config = dict(
    train_examples=72500,
    vocab_size=29,
    encoder_norm='layernorm',
    encoder_conv_stem=True,
    text_encoder_norm='layernorm',
    text_encoder_inner_norm=False,
    residual_init='scaled_by_depth',
    eps=1e-08,
)
Rows from block 10 of the image encoder, named by matrix and row number. Rows with one number belong to one neuron. Each number is 128 + 32 x the weight over its row's rms, rounded and kept within 0 to 255. All counts start at 0. Numbers have three digits each. After the name is the row's rms in percent of the matrix's.
# u: gMLP up (value half) (encoder.blocks.10.mixer.u.weight, 320x160), inputs 80-159
# v: gMLP up (gate half) (encoder.blocks.10.mixer.v.weight, 320x160), inputs 80-159
# out: gMLP down (encoder.blocks.10.mixer.out.weight, 160x320, transposed), outputs 80-159
u.68 074:115088059124151071141171156082117114039109174123142141097080152114160102130114157077059142127130151169119170072120133162189088072144158168164143113075122138055091118186136107122149089135223126139121093131145141143125129124074101144151053122
v.68 090:125126112140169148170103171056101151114110165110216121122145170135167094149070167122120178126102090060122154146108090136162136150170076148138188118097126200116125107139107173135183102104090131112086161144130115136110114118118118160137099039
out.68 072:091098170082134136148119134211120147143132164143147163120129077127120073157121164147090144113101200103070115162128123084129149150168087115193152057142129142111155133157084090161154110101183144100143124066092053079130173077152155148090100169
u.69 076:144147152157139119128136148162128072110096136142100115132162109146145144108109144093142158183104061094141113104181128166150098007108127141053122169198148154162123114099155136111108156097086151184142062111165118143134153130111127105175152094
v.69 083:141087102155136073170149130126122085041130169135140154101114193138100142157126190109111190100151082108104185079117119146165128091095116155135160150073130140065142200142107135094129117150143111089109104144165129174123127114079189130159077102
out.69 067:144104162170129082110112147124150160098077160133150193138085092077118114138162192127073077143113149128103095193086127096096129187106151116191157104117148129101106099146117138173161092158191152090087093157125137155201166139154113109126111136
u.70 082:145087139129109110102163070149111114147129120146157148099131111151124202059205189121147099168120151100179112122120139151123109118164217161070050118141120110103146116135137168082151153075121121142108130052112091097107115146089161151116154164
v.70 093:139111086124162120186143125123119156051081132124206181115119154085119128105140176150155144109128082074106118134106103123145125175139152138147152140106126155130135127127115133128184121128147114067087175182129110135107141141077095154138133093
out.70 073:124122090111171140102115156139154165169164064084117077132202179165143125102097047107129096150112095135099121127173108142138133123117129126082048158092109090166160085089086147114117113104108104166123128130122126159100142149133073074188157106
u.71 089:137063077148176121089150182138126114059120155092157168106112173118112141190127176060134126163123082125120156134102133114138081120091127126128146103085078146108143134157120158165118082168194092127125136133134109143113107102138139135163089131
v.71 084:140188129109163109166139166052146121086123124115130105162131186134073120131067125086191177121102099074086154118134105150144118126084067104169177190116142186134105191098134132126098119114085117096154157162124169125124109129120111121150148072
out.71 084:126156075119086164121119142171121158179152087163158133160169153167133133092115114191116129141128145084122053130085134060170146154119141095131133130119139097121154204104115148147110116149145122072136147147127081110150112123105097137070162149
u.72 109:132106090101146108111138142176123072027139185125089150127110157150118095165144123118151122175188123133114176120132147101128117118060115137148161179112091142139183183155096150127101082156170088096120122194187108135101113122067104140109154173
v.72 106:097091070128140155177102161080149144098079158125142154100092152172145098132127114097138157136136130116067148136077072097134175139109117106160139127121153115139157140174072127094128137085146172070169148190090117085153124100045084140167181106
out.72 114:107144102140127166133153158174152182150117119093185156113144142113153105103075118125099201151113113146096088163092094180142162099131100132127175160077140136106099168111065130157115167147103142071173114145073106105124158148088085134187124104
u.73 137:162202068142119136089128126126106161151120168147117087122162078106135173130101153103097117139134154137178155106081103156070103105186088129124163104125108117141072216110143144189118169188124149141110142176095167110123140159175134137141124081
v.73 134:161117136149103140180099068161140133119121148149190152108108148087084166112119152154114121122125101134157160085142127123131118129145133100073171121060115101101119209136146176121137159162126117077123156140114095100141111143136121174121062103
out.73 161:135091120130140129092123143158134159049089117130117125152123097105139088120191160159137161112139170099127063153058128087106112177117194126199099109147118116117126101113115121163125118097199141098113146212114140115169150153090095147082177197
u.74 063:161114027160115106115184156145143118065131169126102129098122151177135104066120157058070216078151133155127095074116109182205107053102144111149160120106110117133145135126133139114118098077125111113129106125142108162132150150075099113178116179
v.74 072:167150076126097143198106134111133155099125135108222135128151169113087128126099134098134178125138082041094133128121070155177122149125115110171176148087107138147129192103135148127141151135088109083135133124119102143119081138115083154167132037
out.74 043:174083137164150108165169148139154147085096164094162125123102165088131100173122147075129150150110093102108182084138053213143095106104088113144130152103155166077076155091122107133118165119129121119136129131095194116145134181085134153188080131
u.75 085:184158097141122126110136098067148090139139157109107101141162083162101170134186175101164093146200116123180176155100134128128092144123128139124143110198117109118132123075168184129135151097111104125092120158142125132089095162098147167099146094
v.75 122:048152100090105152121119145083114179139134141169176116108092091097141146113119134157129112098035125158119154129070139119112170147177125126138150125123164107148122119165075104119169106146109168121128170150091153083140126051136097157110092052
out.75 072:108136129174112073113138154116114081112114163114066130114045110084111070173112118097155109082110086232111162110176100138134151132111104104150131128143137086224149108158137103123127080136117134187100127129162119169143163090172110108161150192
u.76 093:128049134139157068076139177099113115116088122087118120092087119167114140158141155083100068160126135135138168154108146164094128125123137192162136116141138116061109103136124109111136133171165155158105096129142212171108103122098106087175078100
v.76 102:104075072135143097177159133095146108104116101130137145094104101078114125119171172162145191042130112126108108131087133118152131138169160129166127059130138100118177120114085111122193135096129115094112131147146098132118143133087168125132110126
out.76 096:158183138120146152218140043146122111167144089136125159139150112134118128121123119148156118085167091147137118093144083119142103117132096095105170124147094165155110174119176093110111152122129105050136160099120097103121116119125174145111155141
u.77 067:153070128171166096129149132025189104093153128086114131145112191139085113170125102061154155112156102135086130121121132164094094131039097113142100113112101148093117104168124136158129088122144106105157145119146151122126080142129177141155121108
v.77 068:151148061113168121181132121084129137045096115125191148129132160087065169127103187127139146106149102082100162130085093147117127141130102149173191121088113149117108187096116099121177163148109090067144133177131147145120101150100129115154115031
out.77 052:139141162105127113169134158094091104091086108153176138165091112074093145097140205168153210122100117109131104113154125165166136127151139133150173185168195160121061140061160122075140147156085132073151125121132107141166126153091122133107070085
u.78 108:164081124158210122156117066118178128149137105097151174123146144124155140069137120168187159099178097183127110135120151163104070139121146139100111113111112164101137079138143090134147165093064100114093159135141103125097140212059189129124116118
v.78 092:120101101189158130146120117050115138119138122108154148091103200141131123125142083109141167082131066137134072114122169121119130156117134128085082177099142159084155138170099151136192125104171102073095127153132101121123128131096111109164172151
out.78 119:097121165096101142104097174140135161122137207122137095110121150126144096172082108099076065159107149157082209119105148113128152106113073154129120117092150138124138090198104153125140083142169154175155085114110182135131159065183111099141060088
u.79 096:112145134117098102165102133066097126140115138141061157111111061134087180186117149126172080152152134121075168185131146125098180137122142147138107123209164084118147099083117108138160173211130133136132051146144125171106128114134090048129177103
v.79 105:116149094116104131130114174138103170116097147140160141111133084101110130222151165087122119126106156039123115182053108102124147175152104140205180093160141098101101126098090119184164139170202142094129135158095150146146105099135106163106156142
out.79 098:118145132112087129139115091112147103112181171192129135119145177171133178065152131119140127147140117154120198106094157089109107064122103117060127154127126132151169141177095203090140093096099109130122105161159084093096127097123165159117149080
u.80 076:137116124094175157116116110080100174151138070114135129107147152121131180123169142099100185085132095136146109161179163135125098123154145178061201073113099140096136130100127146115177181144116105081108120164100130128076107174089089068137147085
v.80 085:145120057132131112197111129113111139085104131138199175129113157069091150093133183155146172112124092048111082132116128146131136171165162118146137148072120145115123154113138166114170148117123127091099121146163104154102114148086062150116111095
out.80 066:154136124107080128116132148150124100150170113158154092161169057127135162104125173110123151182114140074150134073116139142139085069155149146104116171166170176101089139097153179100096115172118100163147112133157135107137142146158143134125118086
u.81 108:166132132160147113129109121103116137106102145059101087108117151148084155143119096068139109100189106114192165133170125164167094104117091193071144111106119112166109138073157146118145158181095115153135120117128138187133085172139146099164136111
v.81 125:147118131126117164102122136147108142085132167095155092114122192121123117132085133118159134126102103051167127113145115128177107126129094146108171164099091179157149183117105167130139131137115105110104168163118085134115096143124093172112166117
out.81 104:118103138130159114118111093123132142115084096080143122077099136103102161098127126161123123107127087141166146132186172227125165123156120214080111145101137120113146113104110107086172190078072144180112104115129154148084164166083086107151115098
u.82 097:140075083202158098105159061071199127124122119073145156088143148137147147136156126058089113082111110138173139107094139151169090140146114166127115093096104128115147148146127115128163146093159147155069163102130162127144138140115207151153138113
v.82 099:137089106143119121163112099156132129054101172115204164108101147071130129157132156131121157094114102078115155081131109116152121140173123123159139129055106162120145154165106125128147151115155111118077160125138122141101140110102117161138092139
out.82 102:117157096139101178073118171169111187171100092093126071129131089116127085117062101120146109161074149138153114152178113196187163153115107145156143175132163102154098145070139101158122112180081177153149160132086164124184143147159059098119100154
u.83 091:155138121086090135149140148063150127089160153131183125160167129164118141120157157090126110171127165060099103165069126133041084142095177116139086185111115115118114147114131152134085158185156136107183074158143149104154069136102106064122138064
v.83 084:134100076123120136169114141131124119084109172120185141118137153100094165149112187112137129186147126094091186132073075143083114142126115130180180166094151143117098193129123134119149163152108102076144135163115168116143109131118115120166081079
out.83 086:130111224140147128100118121174158140184110111103109124134093144103133072172107092141136064091115120131097115163151117090104160194084094112181098103148122103198152096123120105137122106119164154157121149105109146140169129127148142091111171162
u.84 076:181139096198116110142121071076130073148115165082080134107105128168049160150124132070096103103179132154149172114119140136177141129127092167132155119134120126134137208116184120069161156173177115114073087093152134150122096145151168106143108089
v.84 074:151143116109090158176145161103133162154120193124135115105148168085121140156082147096121138129082089054095127081111063114145126085172119106128193148119150208161124224154118174107156146090110118130091122125113098146123126135105095123164104047
out.84 063:103111093154089152091066186204120152142083099133121106118099149087128164130121142136160139164099105173102130121117110084077170156090158127151127166118166069200142145105071144125153103129083141138136162183128143108221147132165085171148154175
u.85 125:121063123129151090063165170090103142086071115064103119087117127134122144118148138044110127080083158110154138117087142176152140109138162202149093112140134136105128099156107115104154076108167154180090122108123172184163124100133145090160129106
v.85 117:129063107140118108168128139163131127139088121113149163116151137117134151102158121138109095114105139019133071135116135104169156142184202132136092061123156145066144152108129160155164148103153152124128092110135101200119133136101112092118133153
out.85 133:130133144134140152157143048136139114167118075140132156118100114114122124086154127197155115074135116164141079120137129129157133161165113099136128098153108084173136120126158066135143156067109130084119192090118079091121133131112136152088134170
u.86 095:211097228151105137149135117116167062145108115111133062170141173153125102140110135115121149172120139037132128144113085127093101117083083095150182143133133154121121184090161136078079191137100103113147147114143185130163068188150174142130153123
v.86 091:182127159156148118124118088072130110134094183105143161129153130095090170120116172082121134138111142086152146176076117179035132155135136126132198107143068161080107142149170181194140192099126138142122142148120177135113152189155179153116156101
out.86 095:107087139170099128175068134156075124156120094141157123086078115087108131147158165136151203086086087128134093095148127118131183140179153126127145117126169130131153159126101102093179146116077140138092122072148066092132124100135148148133093152
u.87 109:163113146146108123062103108129114134120108090135118089147106156123124186099189142151103169100138140130189140135129156130127109148126168156103153114124119080132103175051140145073147148206156104118143172165121168128166063191139149135118125126
v.87 111:128088074118108145125130142132073192109103102145180141127142138110176205113187132138109181083113160051179076121080136091169130174210199149145143079107151128083116149120113151129165125129176115093106185170106108138150063141128089121108158112
out.87 117:095130099102113148121157132138140180118147144143192096098127107144129095084046111133116097143097157144125181088145143184193137082145060156090141169081144135091135118137101151137133111106078149155156144145057137068117151112115097151154084073
u.88 083:146102132147150100149159057107131079110136136106106117140140143145094168196171131137129176090182090149153158139142141145108120133119109154182138108125107141138122200112152054101118183138112073143112114099166198154121125158120224101154133112
v.88 141:052134121123100141128118130086135163162097115157136136086067095103128128124128124162114102081063147164106124117096138116119195154186113125150120108142175088138148077168077076119181136114116171137117142120094154075128129065117114155119110106
out.88 072:106123112105132192067110165180139171142129146124135121117179175183189116090080075156126158192136112135108117150106161094101142099103112146107116167107135139183163104132068168118130129074071143143140104211134141105116136142064072154135152107
u.89 097:157127099135110121132129117073125138096134148120112127109118127152115163123116124100111145144167134135155182150126109144166091059132148142060186099105114091103131171085120142106089187190090088110143078166148109135127066174122129098176131071
v.89 076:154149069127131133127162114043149126055136109092131113165166156149097160174135094098143168137149141075160105171125137149150084124097140148164161185136133132082078160086126108135104152197116082086136130159146155147132018156126164047153137090
out.89 081:122135178084071145184111087132163106145149102157128110159105080103070111163154141166147186095124159137122176069131085136147146152135103067201153120187200104174098121130140108101095150148103126123154159083077126086178109098144158160112117130
u.90 119:105152052131136113101155121059147133113143108141092116117066109162133095098125103133077094087138157222135128081150176118213124135141125146094109097099128100110142078178121107111152088164227120097128129117116102133130116112110066108118121144
v.90 113:144101150142108144135115123188112151125125176124204149101129245111123159194091121088089082178130125084111163128154103106152128119120088145100172131054123154118123186136117125095140145173153092097142132111123112154145084164150115133143128118
out.90 124:101102113099117145142107182225118146111114169106152088121144119117112120160060125076122149176074132097093181100199108184185154083103028154119129185086146160140111179094112128105132142131076144177143107088105162135141186132141089125154086110
u.91 138:154152090145185142143111092160145145127114062156143106152104132116139118082120153145126125161170101167166113060129122189136071124106135122105184151094089125143070110135196108154120128110089145125115177147122163108142147158103120180107111172
v.91 095:176185102105182123118125157132168124140126067126091125195193142175127110072123102129127129128165085117112086126160121155160089087067121114127130179163125166171069107074174099121094104143085138135134119169161154175146149168109130109133181123
out.91 164:148092144188145119116139105104123115158117107104098138135089122093157101184167122139132172058126089186143079116085117113114129195151169105183085081164152113170136098155113073118129135128153114137080176099158110111112081132106154157124135190
u.92 107:118037098138165138062140154057141141056150138106127085083098174164099140130115136096116182103122172111140141151095156128118132151098198139117091124106092117075171183110083155112119107119150084126172095172130079115132086104112126109141111117
v.92 103:154141104106163113122111134107130121047133107101155089126134185130083137134136136114167073138159099087120162127101108132099094158070110133144127188063097115148122161078133124094119136163095074070126154183139192154146084147139125155143153107
out.92 098:110074061118148141131090137225131155096106041122137098162206183143104157163169134148159163156146117073127089082127124103145130129088142115162114136070131108109133214060125092171095146133115111113138159145128169152156117126120126151114137170
u.93 124:134121122181139127098104161144159136141115116098145105086105221165132129095057129110126094169136123086140141115176134189157128093114137158049130155070147148086130119109127185119149149142067165170118084102139116156136119174099119117160156127
v.93 112:149086104136146126163127106177120097074125116115155112123123173142115077140128126134121152143168113083132141063162123132221088118110092142143154157052116170084116169129165082120117136092140112107144155110149156119130136139113160193110100192
out.93 119:149114197128172149134073139109178156183089094094118096141103119094085080174112099137167147089081137134087151130159060164114168178115102104163128104147169153142112101121117081104123134125070175165136170067081175098167109131181123127158080128
u.94 109:126161108156153094128179143115101083059132178131112144108095172145119100105054118100103167082137072123131133091161136165170121089062103136121148208071118161119096191130131152100126113163156103113118100137183106145124139142061105110174149122
v.94 091:119134143183166076083147131106094116127085214154114184113095133092106158132129170126114157081118083110122107184105171136085153136108135158125135115179141147150118184109082188130182124130132143126046098160176104167129149176110167107150164131
out.94 101:060178164135119082093126147100098100119121139167074121137082070130086112122126126162130101098137137172128172153125165105108200140129133135158141101172139082141160073135137170139157095104154134176104117156135133156134177105164125115103164134
u.95 106:191116143110150125168108121169145127132107148147112156133175099098116141119116169141156148169199102166102138144103112157040104113121133082166166115130117145125099156128158117166117216116081112108128116151145143128121140232117140137127109159
v.95 109:092090074096137140133149167068127148080142094144196104131103162161138086060121081136150186088114142120120073120088155125190128162126160123139071170064145143077121108171100122145141075094209111093140189157105112079132091094077059144126167174
out.95 111:098148136083109145130149167077134119138151177137189120123140154171140117110085083102124135137096135103082148132099140128167159091117110129092083127110152144100125116181105162118140065121150136151174093096098129128113121080144138081146090014
u.96 111:138109106165130147108122114159111120142129121089138092069129192128110149142093134135095122134118092138185183113166124167170113098158095164065193146054159136156109181092123127065135126209107115157099145108141132172156096174185187112157091090
v.96 106:139063102178148137196119122083118170138093093099194144099147145080141182156157178130162183078115087076131076107124109154152124160178188142123116044101152150124132125086105104111170159103108110114105165118099111134128096154095132116129113063
out.96 110:101129095136137081135164125088136115104122098157162139113122085179115107023124135158127153135133129148131073121097171163182120081175160169109097141134167128096138090122098169118152144066119159131128102165121097114099172140046115138133164092
u.97 122:209097139144123143176112120193102104102098141128166143152123115096167130123119156163105100158175146085118108101137134126155056132171158167169124138107155175085117081142152102135142156130148107115110131092149073153117127202086093122117064163
v.97 121:148073113153125124154123137140165159110104099137185121101185187108107145084133173138111180103111075053151071081110121195132106106184179160117149138052154162079111144073139150120146147097092158163113120146132148167132157166070157130136056064
out.97 143:165120142195118136088128107136132101108116085151117116142115107121169119073191162171126168078136103098201056133090142124125096179174194127157125116159116109170124125100150131112130114107158122114081166160162109114177124191130128161076157185
u.98 089:129062129103156123154137128117120139092153148096129135115125166162111139156071110089119126146122146156108181100148135166103116107093137150128142167069136175061109210189119098135102141134140118155135065119164149127118095109112116047174027133
v.98 105:127089113115139099175149155119130097027120140133130132110107148093156101146125155155116184080092073138092139060123102105140113109121146098159145153118142175162130175155110096097128099115154105104101119154172117110141153089094085166151083119
out.98 078:137158127110111142123131123191164145144099080144118115157187056140125125067120124169134176161122160080134105152132121134148134117138126125139135152183133131110126159056137142156097165051072143119144134165111125107142227140109105162127188159
u.99 085:106089127160119136116160154163131104103141172122165154095122182112186112138091194095108102166070101108140113131170118160135088104138138146111117155074078152166137077146114163160111093162084138172078111084169097180112179123135141090148093115
v.99 092:136085070141154107149128085115111118077130096169166184143108133132142115091179150172141228062121121086159073121096156107159116178145166117137107106091084132089174130118145144133168110081140109085097171151164106099093122107070207164120137144
out.99 094:121144140169123066103126105117127073153107056150037112116130088106078156094156155138153117065103103145171092145162149142127138131168159151095105114178136096166152115092134153132172100065121126181074122116164130182129228131167140118117188151
u.100 150:143137104171216128145173092081171135154132095141136158139161142120192124058124130153149200105127083173135080125102118168141081136130165129087110110190100197142083060158154136133161098061088134098113177147138086084147152176079178158120167109
v.100 133:197114137175155126183157100099175136109143129119162161128164179110171126101123112148136141117149068079123050107110107116099091156078169095086084167124111165126146128115125135102122145082111101070106151160143096120147117187097136156137185099
out.100 170:119129075118093187140131191186055166133172147126197146123142153163169095101118119110117176140108095108114012144110133109143120134125173103128119156085126128179123152129104135139134097194122109073148120137121032123139078124092073126110151095
u.101 069:145060152125121120108138156092176097104114115085136135120124174135072091160077109069142121160127154143101143184182142135136135127074116103142119121095130131063118105137109117176123123155157106138176105073136179196122121087129154096171090122
v.101 070:161089089135176119202129121060121129073091133104188180113134159120125159138124185093147158081145135100070141133086103162116113155119103161130181098099089162088136125144103140119184168106112101064139120148134103139094110176093163132173103080
out.101 052:148153111148048161113110126144104131178133087183118097146164069141138144036139161179107156181129130122173070180110140067141128113195163097100171128146164095126140160076140166104131189136099112077122110161134077119128144160086103158100134124
u.102 071:133070103152123115139139130121132091094125151113155163157144167089139195159178165145140170119132087134136071133140152091101091147114219125107128130155127119146137151087133140096096145178123031091152110113174113160141080152138161130124110117
v.102 086:134131099120124132151118124093118171063079166099180158122103156145125119128115149095134120099149118062100135137100110156174137151115064157176154144068117131140129147121088113111125126148151142096132147170099135111143083130054084137145176066
out.102 069:081156133065110118073125162158125093152170102171090106179164123145104162109098134137156091189083151103140145085166171092165131078090123117075132184160116134137133131114129160121069077139105102158158125134152139144122152099180106117095147145
u.103 112:084110198128109144096105113251136131173126128154126142110144195095115144135127150129140061163089164117116145092170162118107154106112116147087154126123116119148141168151091146145139111089092125172144179067109122108182189150178171130117122197
v.103 122:128161132098126125172145159118130123147091120110174128121176111137132116164109122085106130148118067083081120133172102171180142045155050170166158131133147148173120124100093087075135168134076149146135090085121183177105139135106114095133132048
out.103 118:168091166103118157104118127135168142128150108150136107179189228114129128104160107128136140135120128056118092130091106073114106160087137066123086168097121139142131138101141186078094122151130116090142148171130128154134102151102107144096131112
u.104 076:117120106140166113090140167076145133164130131124121166131154136130150118120144172091119137117109094110111067196130160114124115147105133139131138121156087179130155081142111177198163069123141114125080105147147102150099179162102120113119141113
v.104 075:139175065154138133103200124029095143130144122139112092132157133144150108061102122112148180091121118080142099145070134119119106114163130120128152122155121156100122206113125182158114165113102129087105120192104158117123088167143154109144206123
out.104 065:131119183143132119065150176142145140125121091124156094144107154120138076107077080137100079125081164101144127099145125169151145167090153111127120182091165135129089124102149109099093078150136161147156133166117188154179090151151055091136085133
u.105 110:186112154181118083136138121127139075080122177122125097112135155110115108179136113037083147096132151145112175082092140156190095077136060162158144117106127178137118122171130102140130091101165130178123135070142162152140171111149168118151113154
v.105 117:154129110127098111174154127165126095090126157150178151146164167095121109127142119147099169087119102049123081104152115091213114109169111103162157121076137164116130164143131150162128136101146111114109171113132118157127127133102142178109143134
out.105 120:130094145159152093094118136120132135120064075137115142125106083065100152128178195149159118090126150085140065185094144151138129157133167157165159078173152117083107105066110108168169153141146155146118136149107156164157155191112166081099156144
u.106 108:143124129124108117131127098136127080147188145129075163133149181127154197148115135109125129158155069136145167119171164091118111101114162126066144113079100147158130211129150143113096143199121062122106128117203109155151089158161180102113117126
v.106 109:088104158120136127170093130127116149144111117150131157105085110093133133134099149172091131078053128138116117081149139116105168122185118138135149132081150137125152132162116062092187177122103154140095115082141123104113159102105148112118050123
out.106 083:097124149118079099070096188094135146154088099157081121142130103094100137141160142173168142086097149107119081199104148083092162171145165128202106090185194083143157079105079145169152119099130161157122118162111140141167136130137126110076167128
u.107 110:146130144173171079132142114110154127104112148081120141120073115103120106199133136033101075073182131133105146122091092123130114162072075117218122091085086118106127152167121078162135126183216126123095116080132178153153114140138167116163120172
v.107 113:102073156137117110140145118140128130119097090123157122094101107077153107164138134148091078068069165127127103106101138117096163182186096140174102087124135110117153104149110010112170126130211145141112140091103159120127115109140162121135144150
out.107 102:105143134127108159151123159123127173187118104122190136102135160158103098088060084120141130136085115106088108144159129171146172104121107126102106167092190141102134143134098120127146114120087173137170091094065125110130118107134097089166101043
u.108 092:159119136164135122054112115141124120106157179147148106142139185113151139149126180083094109141160113147134161142089145102093054147107123142132144105091079173191143144175150184193135088122126091145071181145136111125131168165162118162100132131
v.108 092:165065096143131161196114094119141178125116113098164158113125182109127187136158143115149189093152121082120126117122118119124103144184155163155172095075108165072145172138103100101164200097094104083106150140123095088109060160080180128154071114
out.108 094:121080157139169092110082127200129097096103125080086106089089155098095135158161141133144121105105091131163166114197151171135147134125135172125145106116106135122159149101121076079154139110091128211099110098179170178125153149168172110134078186
u.109 102:120118134075136086128148163051072115047144156117125112163156156185133190104147175077172144151143150071098125141078133141053099110104160140119098165117107121107128156112108148105115168138145112131178082187167133102127076131116187088138154079
v.109 095:115114104130164140122110160098113162063100154139182132114116155128120130144125207084145114162138100086093173170056089128100107152092101149174166172112116146145105131123089162141171103151142130093128176204094173123175133107099095148154144088
out.109 091:136160174129150118161139083154123129186098089136105160166120114122103116123111119170151094113149141108109085154180122139171156139097081101156157129171124139135096177087179072172090167119123154099147140071110127144151138150129151093090144185
u.110 137:137163068116147105157159163090110105068140145145191144135154128128160131092138159105095134156128083113101071113097110125140082078130160128083085140103133122138115069137110192140161080161180092100137111144117077158117137123112095130160146049
v.110 111:118087116154136125105135152044149142111152142117108120113128153147131108091122137091100177129094158175131126087105125146137092092126209138045102115096128155032121119177117186098118085154178115118165087164125102095147105078101125119186080125
out.110 146:131098162130166090114141092124136133131103132130165168105096134083123139108176167159104129100128125102155073161078183131104125181165143175162125081117114153090136096130100116146191174096180132120080116120139121149104148177058160122088153118
u.111 100:150183027118117106129154169031126181117169114105107118135199182146118119115089084108111177071110116082132091118122134138171142135128117117144146107096081103154143178118136178112120106194107120116122118159150107208163063122166124082115146067
v.111 078:172130091103158119186147107056133125072142120081165119102157167111113134195097131110142178125125082095140175138097105182128094131139099158167166136096121159106104142101112079072162139165111076099108135137153168135123043133110197114142092050
out.111 087:174134182103136142086143085151145111202155114131090105149176103092149134155157115165139080127124159132174134148131132123068092163171149116127132072166101144147115096108180092148105158097131118162116133112140149136098093190163175101066122136
u.112 115:144132144121172123098125165119048125126080120109079129191107099100121140151145161094191115137164164108112082171175092110133091109101184125098140109195101134098088100084149138190104154144198101095163111123117105167132105165097123100116179169
v.112 132:120085157135115114212127131152151094075087149142130153124090140109127084163126146145120149092088058096101102032155080119186135071114117089149154156115151152148135152164121108098120113108179143117128121120140122116146146078066103187157103141
out.112 121:095178089115102096077150177079086094108154165155074083160137065161120132108105121104116081188100147144171161118149154139160118082145135145081124140137110114129133117124163178130098108154133109205123107158162154172082160110168087123114148124
u.113 129:161105167124172071139158134162136096100122102111061112152149078142139087152131142136128116133162123141127136139190125155099121111090140114162166154181107181111117112090144076113091139130138109163136074164189193151108175153117129075161110168
v.113 110:130102090130174139119120158095112153072103157084140155097085167125157146145139154030125144148153130160100146152102096115056135128089155142116118119093096113067119112159106132115127119197170116084169118156123148118141075127116134106187131110
out.113 127:110148159128141148158110135153120156171113116147199155125115093172140097079094155138099115166122148057117078163129141147160138119130121156127166185148151156088080127103106133114156136145132186061152059134120124118161159156069091090131143114
u.114 112:157133127128086139125118132052161159094144135150142112141154110121131165105125128101106184160120114113161150149093121123080091081148171134069181092121170094141124140116142197119093183158083114138144113194124144151142080172158110108165155042
v.114 099:123120124099098107078142179171155131129104116132104110160107069094072107155114170125085048169114188089108159143135138096127127140122123113185184123132143129051089142125156139152115121178198128131160091120111161142165143091172083089107056154
out.114 107:082084128100116116085084149119127192096116110159176120122077114115098117114159149179134143105098181085119132167040161087110162169127147149168149108105152080104152091111036141136182130137141164117143137190086142111162138105083152122088141109
u.115 109:160148121167162129135131134098141137126168152094095121156149152129165121100081100073116152175114123163117125124165103166084105094089162116044119164140124194127122183151138156129078146172077135143111091156148120115120131150168089083199148109
v.115 097:136135104157145135065155166103127152061112171119168096103118171125099161125111147026116080141108124060155162117099136157147094107122107174105157141090105121079111185113125185126137120170174128134163126168088167154104098137145108135154132107
out.115 118:114165155123141111096155119015157158124135163156092136138097066181140064086132130142112130104151212131120127171072167120166127147118129140155153068174121150072131080157120154177134083086206181146139120146097119101137162116101156107083157152
u.116 094:165067129127166124146149167186143099076114069103113112166137090144178106135143167110129178146154184098127104173159127142118087134112144116135148120168124137062113135064148116109073127161166113082190064138140132135140129173147182062128086180
v.116 099:085124023101157113123131187139125128015099114111119116141057098115121107186169148068135150127117149135094136145102131113118133136075139095167108148129117082075114122123132085165099099197213122080170117145128186119143115077120136119145099173
out.116 097:090102185112070158102086154224109142200128092155162127128123183128109112102132119172101116138102138105102092199170170102057184186113167100138124165098167081170139137100062118110145115135092145099156085130147102152159119161091066089114104143
u.117 103:168150120118106070153152101063134075112134146088092114137131085201113142095192142092150154093156107090163134164081115158097133129108121097148094164171113092128141194088152143060102183122116126095091073153188175131143068125095158093131168101
v.117 102:131137116142105112115159119072117143134121174131153150128122124081083198150149189062159173102081121098146148158048129154061138138157148101124185112165083118108124175137147199152144143106116137126109139149121125126100101118147157138142146062
out.117 113:127095088171127110129130159150108110081117155089118126091109169131129140178172141082159178077114046081137113156114131127141150132078150158128116123128146112153171199078080153106164134175134106118109100179162121152150080142102165098149176126
u.118 086:157150092168139113135164079045164132106122098112073103138132123120090159082158104135151239070161084153180116139132132206151087098111151149108161128187152118071098155052151104091116187133056097099135151190128162113138069185086165140139170070
v.118 074:157133065155123152173120122118107172094102146141222172117130169085161127083080145129068111121101115016132097154100136122156124160189122147119162129084111167074111174138129161133156155139156134094121119146137109157107124147131067125140129110
out.118 085:112163132134082143061138128125135156126147183154134111135118076126172061120085105116069055145110180168164203142100129114141112110173054142142174120139107135158123060174127148173120089109159168178124137154094178101143203122192124157100120132
u.119 084:143113057102133121081185126074169116054169099112112134143160151189094120087104117138135169116140162110163111124108170148171083123079168128136106199109106144097142176117140103076088092130122084120145106194186145104146100136089169102109125093
v.119 081:135094102109167102151129133091105123013122131111207108107110163125133126151131183114128118123157091109098176100071088140139100122111107151167142129074128135137132116111098101100174114155146078079115148175147148130141111127111148159167110046
out.119 065:165142122105159126126145105170113157170132096120176125175186132094130158124127109168135079163165111115120071169082096105137091145124147108132117099126129134140105114089135105171110170118154079083132170137106100133118103158092105128112179092
u.120 111:161092165160133146117116173132142136127088112101144074115117179140114131062082149123139154171096079065155127140152110171124130111108153130086163193122143150131136166050134203107108197128022135126120092182156129140146112178069086147148146089
v.120 097:145128161163134098101145103088120113133138244100130193119121165110128151155112159011101165112128135121123137136098127130085117124133102138109133071125050180085134147184128188185136130099161110156127127074119110118091127109160207112185123109
out.120 117:123140166179125110127126114044136100170155180113079137107085115160135083150154125105102172048101113152140115170126143125107175176130141125113129054166103133138188132158116137114155093103151148144085095094173064126077119126138179107114133139